python train.py --encoder_arch="efficientnet" --encoder_depths=[4, 7, 4] --encoder_expansion=6 --residual_init="none" --optimizer="soap" --eps=1e-08 --max_precond_dim=512 --gradient_centralization=true --batch_size=128 --weight_decay=0.0 --adamw_weight_decay_other_params=0.01
Rows from block 6 of the decoder of a small segmentation model, named by matrix and row number. Rows with one number belong to one channel. Each number is 128 + 32 x the weight over its row's rms, rounded and kept within 0 to 255. All counts start at 0. Numbers have three digits each.
After each channel's rows are labels from the 100 images, of 14976, where the channel reaches its highest value: "strongest on" is what is common among them; "lies over" is the class under the peak. Only what is clearly more common there than usual is listed. The data: made-up waving flags. In brackets: how many of the 100.
# convs0: first 3x3 conv (decoder.decb.1.1.convs.0.weight, 96x96x3x3, standardized in use, each kernel summed), inputs 0-95
# convs1: second 3x3 conv (decoder.decb.1.1.convs.1.weight, 96x96x3x3, standardized in use, transposed, each kernel summed), outputs 0-95

convs0.71:128124145167104147203112114111108144150105149085193177155140093164131108107141131122157106133122134106163177071126091072102122099134115129181188134086181141153119124133155071099158109133136106121148229137106171126097165118130148156136064180090072136121074122105128053100122136168120135146
convs1.71:152154102142069154147171146130174180093121148089123102105075146167164135060160157184123111185098129124155088089191146191090157151140099166079151126146143126173125148152172159127140164125117113145153123140126116098111142152093134088163137161148161140096116125187164149142209093063149173145
strongest on: flower (32)
lies over: emblem (29)

convs0.37:115124139120123134160181166068127139156209061089114149127170115105156106087149132088158123135158127107162152145130128157168097122139153172136100119136080122128158197127173119087139109085117106177135172076159137065183129101136194131182150117176111170136172079081137142116178139110103111079
convs1.37:071097154122150156110163129176172149112076156156128198099178096094129121142100096101138141095131129136114174154065092071127151166141159113157083157086135110099112118083113185139104086164108165081101133108157084166111156104078165176113135082091186082140106181129123146162107178158139114134
strongest on: ring (36); crescent (34); triangle at the hoist (32)
lies over: flag (82)

convs0.80:135073110059150142200208137166100124120186169080166133149113087130143113106098167094127072093102141133083117137119125147108180129147119124134177118136105122122130140113195135128155141136137081168054098123075141053131131171086142117143134099125113135117164060072155156162138120143078124110
convs1.80:127105164191107142085191134107094147147118130104199171101125140164134130094080067134093109159109136069140145080150120174176191156153091083117163121090190059131153112122121132121144117174136130120136171138170101155165152117093108156152064104091192145153145141176125147155170133129112137163
strongest on: flower (61); star (26)
lies over: flag (80)

convs0.88:072145150141096135113130137137126133162144190173182195139181121064184189131135142131158063086129109149121123141071097183141114177174101128173132128099182090055135134179167113132136160142062137142148070159166162121177141118101148099139129123132155116123146141121124142095158128130145070158
convs1.88:143143095145087156171122116119160090128156070089154087085063179142086134083117138121088096197107143107141087082140139168111138118172075153121173094145082116168190185086149126129147116074127092118140181118120110120110095141158114135119103156171081164122160061132143154117154093134105097069
strongest on: star (36)
lies over: emblem (66)

convs0.91:136177112150128120210110119099137124089104104135143136108122136136103093107104169131167125106115105178142195122095125199162105138079119143104174144184112150170150140123114105105167158116136178123234105101115137071112144142107176136076170067130171132109078154072138086122123168115114090161
convs1.91:121094159153090180109166133117129105156060150159110143092121125127122091085080074113127167140173138060136100094090126116088148163170139100171120075110169108102105082150161139113095158116127148127046094123147061102152177131070141149159096136080115155121129183198128143155162155165124155133
strongest on: rhombus (95)
lies over: flag (99)

convs0.65:131137154110125151064160073158151091138149128184172162109046129148083134121127183114120086153094168024138109145133138163154120072113134116129081180133154113155119095100153127123151156133119147100117054128099171118169133141124075136176073125118124201147105137112143137142084182156109146123
convs1.65:195130090145111076115078183107097116124174179074159185128098087144128106146104138136104125121110109142102137141169129144072155109146091185120184120137137097142115141151155137167141115123139068128079150165131157109087098155086169069156140114109178104174167107085180076126201115087163134137
strongest on: circle (39); star (31); flower (29)
lies over: emblem (77)

convs0.38:124213126124113137133095092174135180109139098106116118092170134138134130129199141125178078176127123142122161113117144126154100227099120125117138167134103180179124154086137132143172088137113217172078128085096128074145092067119155126123104122167079136127129110123162089178121092155129135105
convs1.38:122132186173152141164089189106114109139135129136195145136106158110114112132098099116138173184136206084163084138165104081132195138155113155123149158095152057170160114130131151172115131124128150088140176124140169083114156116181196203112149115113154100131164117104137179117155162164144092139
strongest on: gear (75)
lies over: flag (87)

convs0.51:076131106087072129109154179165145152133088129103115081140163125129099132142156036086098136134170115143149142169117115109161115180132138157166131162181131146147120188168114082204153145116120121127155177115111163134118141098186136169104110161103157053105123081099122042121126129172150150144
convs1.51:134122134174109141095117126137116167160158144153156156136128087155143091092110141112167192109146111073180102133113137080130154102193137161123071123063152040102090079161103114127140160180165120112100090141158082141139153109107170125109127080090126220151162141165138095154152152121124149187
strongest on: rhombus (56); gear (26)
lies over: emblem (58)

convs0.8:145133160127143135059177152164116104123138140082165136148100135096111163140116125141129159135126080125101165134101106108117135061137079144213121173130090122081105132145136116181150102172120124134120006138126134137130114114121116129100159108089124148208088159237160149129135123108162133107
convs1.8:165139090122150039114054159137149148120175164153089104162186135123159158150198149106128102112173148154157164168163138126153072096133142101119146172163089142122118120143134075143157142108136116137217156125105208131138122104185091115144132151145121134129138094043141100118107125118147080120
strongest on: flower (68)
lies over: emblem (100)

convs0.20:134151130179115147047122094107099169123176071143166204078146162099096144137130111098141106104116127112168138117121138154171099100153116179102100125176116162087143136085139103121144126216117150135169062184160148149166180187094108134148095117097115141130143159162119109068147160127096138085
convs1.20:206118074152112091150057159103125110163161109095119171137084097155128128116142155117119105105096089110100081113184117179104137109130084113092147105141135084143122160120139148161159128091159066166044173197109107097127101160103143066152101103089129139168115089077146088108164105114131157108
strongest on: circle (100)
lies over: emblem (100)

convs0.58:149194113133142130108174080144106150150151173128255118058205148136134076154176109122090086095103118130109092133106133115128089098142147140120149108076181089111136123106151119094149138126115144125173169112148138089147129117115082099118141132122096115179133114140150180074067149148072118141
convs1.58:037111147134153093105150099142107192102071146164108125166155087125143166180072083154117175055119138119147163160092124082102113147124142138138060197088145096116118099132126152173112085151162118097151082117107131149073148111139108160087114105122140088088107161128081119146100118160091086146
strongest on: gear (35); triangle at the hoist (34)
lies over: emblem (53)

convs0.18:154127149145124131110090139113169102134150151166178104091129159131136134113119169113127089155152140171137101179102115102138039127130140150154145161169104123155113117071189104158163156117097154148134093155066167037151153125118122147159125106137138112152149063030135042147090140158122148158
convs1.18:096124184173113177114157130157098145145084091116128162112150133112113113151095111134168153146133159085120129117104121098129207153124142186171121139066172115102135110132099170160150126170156135096070129101165087142042126090133188167129136102105178116149100171200074165151132141192154124156
strongest on: gear (45); star (36)
lies over: emblem (90)

convs0.85:150112090159103138170152170144143123158175120145130148147146108125159135088129136088142163099150062125217142075070098203163112160152135117123137114142172142105136131128151086149154113162106112159143152102083117111131144073125181133099142077192124114143185074098158124126230089135146162112
convs1.85:060119140124152123104186108144124154102054155176110173162189084104137130149112130130136125064140089176102143142113100056107115175110181117152078158104167123128094087134136130105119125154120150099090046117132108131096155115099125125152118095083166093112114196139064136162110138178076133155
strongest on: triangle at the hoist (43); star (43); corner square (41)
lies over: flag (89)

convs0.27:145188061085105122147124141153146130125137106136163090109214124105075132093111083122111162124159109153102131126117146087133085088071158071082144153149110166173144152074100130122191117108119104113141124077060127165160154140123135146107160154216111104083174129104172155163154177143124127120
convs1.27:185109165118104155117126126136095075102157159133182116073091141191102057090139104124074173166104147122179125150147094055148160114139104120149155081145126123142070114142124141143116118136128155161083196141189120095167137097102141114101133138067125166077094150100179106095095121105177164130
strongest on: emblem: no emblem (92)
lies over: flag (96)

convs0.29:144117146138112122171082078110118168064152108118145143086129115139118097117095118078128158084095121082137071129143118144078156066084170110167163079072113099155127075134113120127099149141156157125109239117147119119120131142126145133145097070083135168122180212159151141150108159126153175113
convs1.29:147189128078161053146144163102094193123172133145121096181165128102121149169144136174125079109141138171101156161193140123131107112065118137124197143173111155127116160171094086118153124118114133113191112133103194145133103153131059102141127162179096080156129101113109106090165109140136145178
strongest on: gear (46); flower (34)
lies over: emblem (43)

convs0.39:153160142151118143066183131149106157137146155185148179065189129081164168127134152114141049101136135135147129167079125176137103128168112174111103140154167106045125116131154089127140153141092108137164017164114143099161168109111121110150170105098140118121121140133116114110147191120094093147
convs1.39:180127071124107137163082133114159095131171093069153112098046131143104132092133132106089094162096100119101072076171127180121133096168086139097156109129103091160172182123148119134155128103142061168099177172106125098131078163148128119138095169123083164143132038104150120124135094128117122097
strongest on: circle (71)
lies over: emblem (93)

convs0.68:153171148110099121101155135123104092094167130133175180131136084134133122094175105126116101166113123168107084138172147152134091168061110149174086128144110116143170113193102129152110204200152094143059162086084123116116093129149131157131035138085148113133101094109082108142079161160120113146
convs1.68:186118138177089132143106107124082145147131121095129087100147172097170138138161142129093094125078140088133155088136171217159106117197108121140121103093141075128090139143122113144109130170104118198152135143137209099161114131146122168211110166134098121126139032089149101109157134104111133153
strongest on: ring (100)
lies over: flag (100)

convs0.35:099152151129099201062150187093117152127119139104160117155150127099163182090209062086170162126085123144140154079106128081129143101127150049122129150121123139101111166123056178108129132134094134125129147112074120155106117108133185102105144144183155145166143090115163094135191131122094150100
convs1.35:146086144165059146176094173110082057133178149126198171115078160151116097084078169136103133176103151136170094170118113094100144102141128127158142122081178111131146108135184123123139140187089095103118165112136198098139160127110121139146089143057159150096114168114134168119133117100153169139
strongest on: emblem: no emblem (91)
lies over: pole (90)

convs0.22:137183117163124175051133151171155172108088152135160156034175106141083090105087070125119093123104094144140163087136111170165154138078155149124123086120151141140150156115201086118130121128115193087141132061099116124135110134114152149102086124091152149120155189145085129120125135127162094079
convs1.22:220083107156062155090111132062057111142156133109143125131048133133152065095143139101151175096091114085097096132137143138097114131158139125106074121107123114123109101166108143119105131181131083140038142154135113061159164129121175114159095078101111153123131129148128098099135136096107105167
strongest on: circle (93)
lies over: emblem (96)

convs0.43:156075154145099146133146158094119108165145141183100146176079084117164094098141181055124185148171122144156131116124110132148255178152145079157165111125170074101168134131111088160153098182103143141112141151140152141141143126125174121127120086049139154111084128122138101116135123135096123125
convs1.43:097127105131125130076160137139126174148101179139152223115134090119143108094106115130128146076142124141115154142074085107121104127148177205133120153084123105141102133127111122089111136146140127119012105125132078129074184105084172120143130052135181157108122125164097079194145147128136138154
strongest on: rhombus (42)
lies over: emblem (38)

convs0.75:089133120078109151094140101174154127193062223176137125099172104065179122110111144147165062083111135175134139132147112172147116158155118081150066141127186098100111129172156139141165151128094167147106082181105149146106197131164131130152140105100114153133135127134107127127157104110168092156
convs1.75:112157093098098187178134102114171076105143076115178057086093166152103127098137123108102091189098134139132104065088138144144126092134088125111152117134064155125161192127141091085115117093122122165170163093111146117119102113170122154094099177187052138099131078125157151105130090137132106094
strongest on: star (52); ring (35)
lies over: emblem (98)

convs0.14:131165132126123111095021075187137111088156136040209144084193132130139111148078121121135069145118115163088136178126142161118046131149157134170107103108162092122120134172152118112136094122133141180100155112094135120093149121131124128164152164112103129126134137131150067111101176146149085134
convs1.14:076135179084169174114184112139101109112105092179171119110156087080174105133129056138161145121142140073095168110070126106171119153124112133129093147109162132096128119125108083140111100127088179136131111091154091163151102096161140194109156106134125087134144159221087182128088141185104123131
strongest on: ring (82)
lies over: flag (97)

convs0.55:156130127193106140157175127124135108110138149134217169146145112119149120129097093044125133132137165152138094169112106086139101112192099157121135101134091127108152161121153145106137121107074152142125091198160160074172181135079143109162129170046092061138174163135169142089133101144110114150
convs1.55:118096139148163061086069141124155135154158102121055111144099093193114112130119138074121160138156158114200111147162113125103109095121109103100180082204101070129081142150095132173126148147169123114201162123076153130165141145124141080146111141130121164117115089074135073091164158096150124119
strongest on: gear (66)
lies over: flag (76)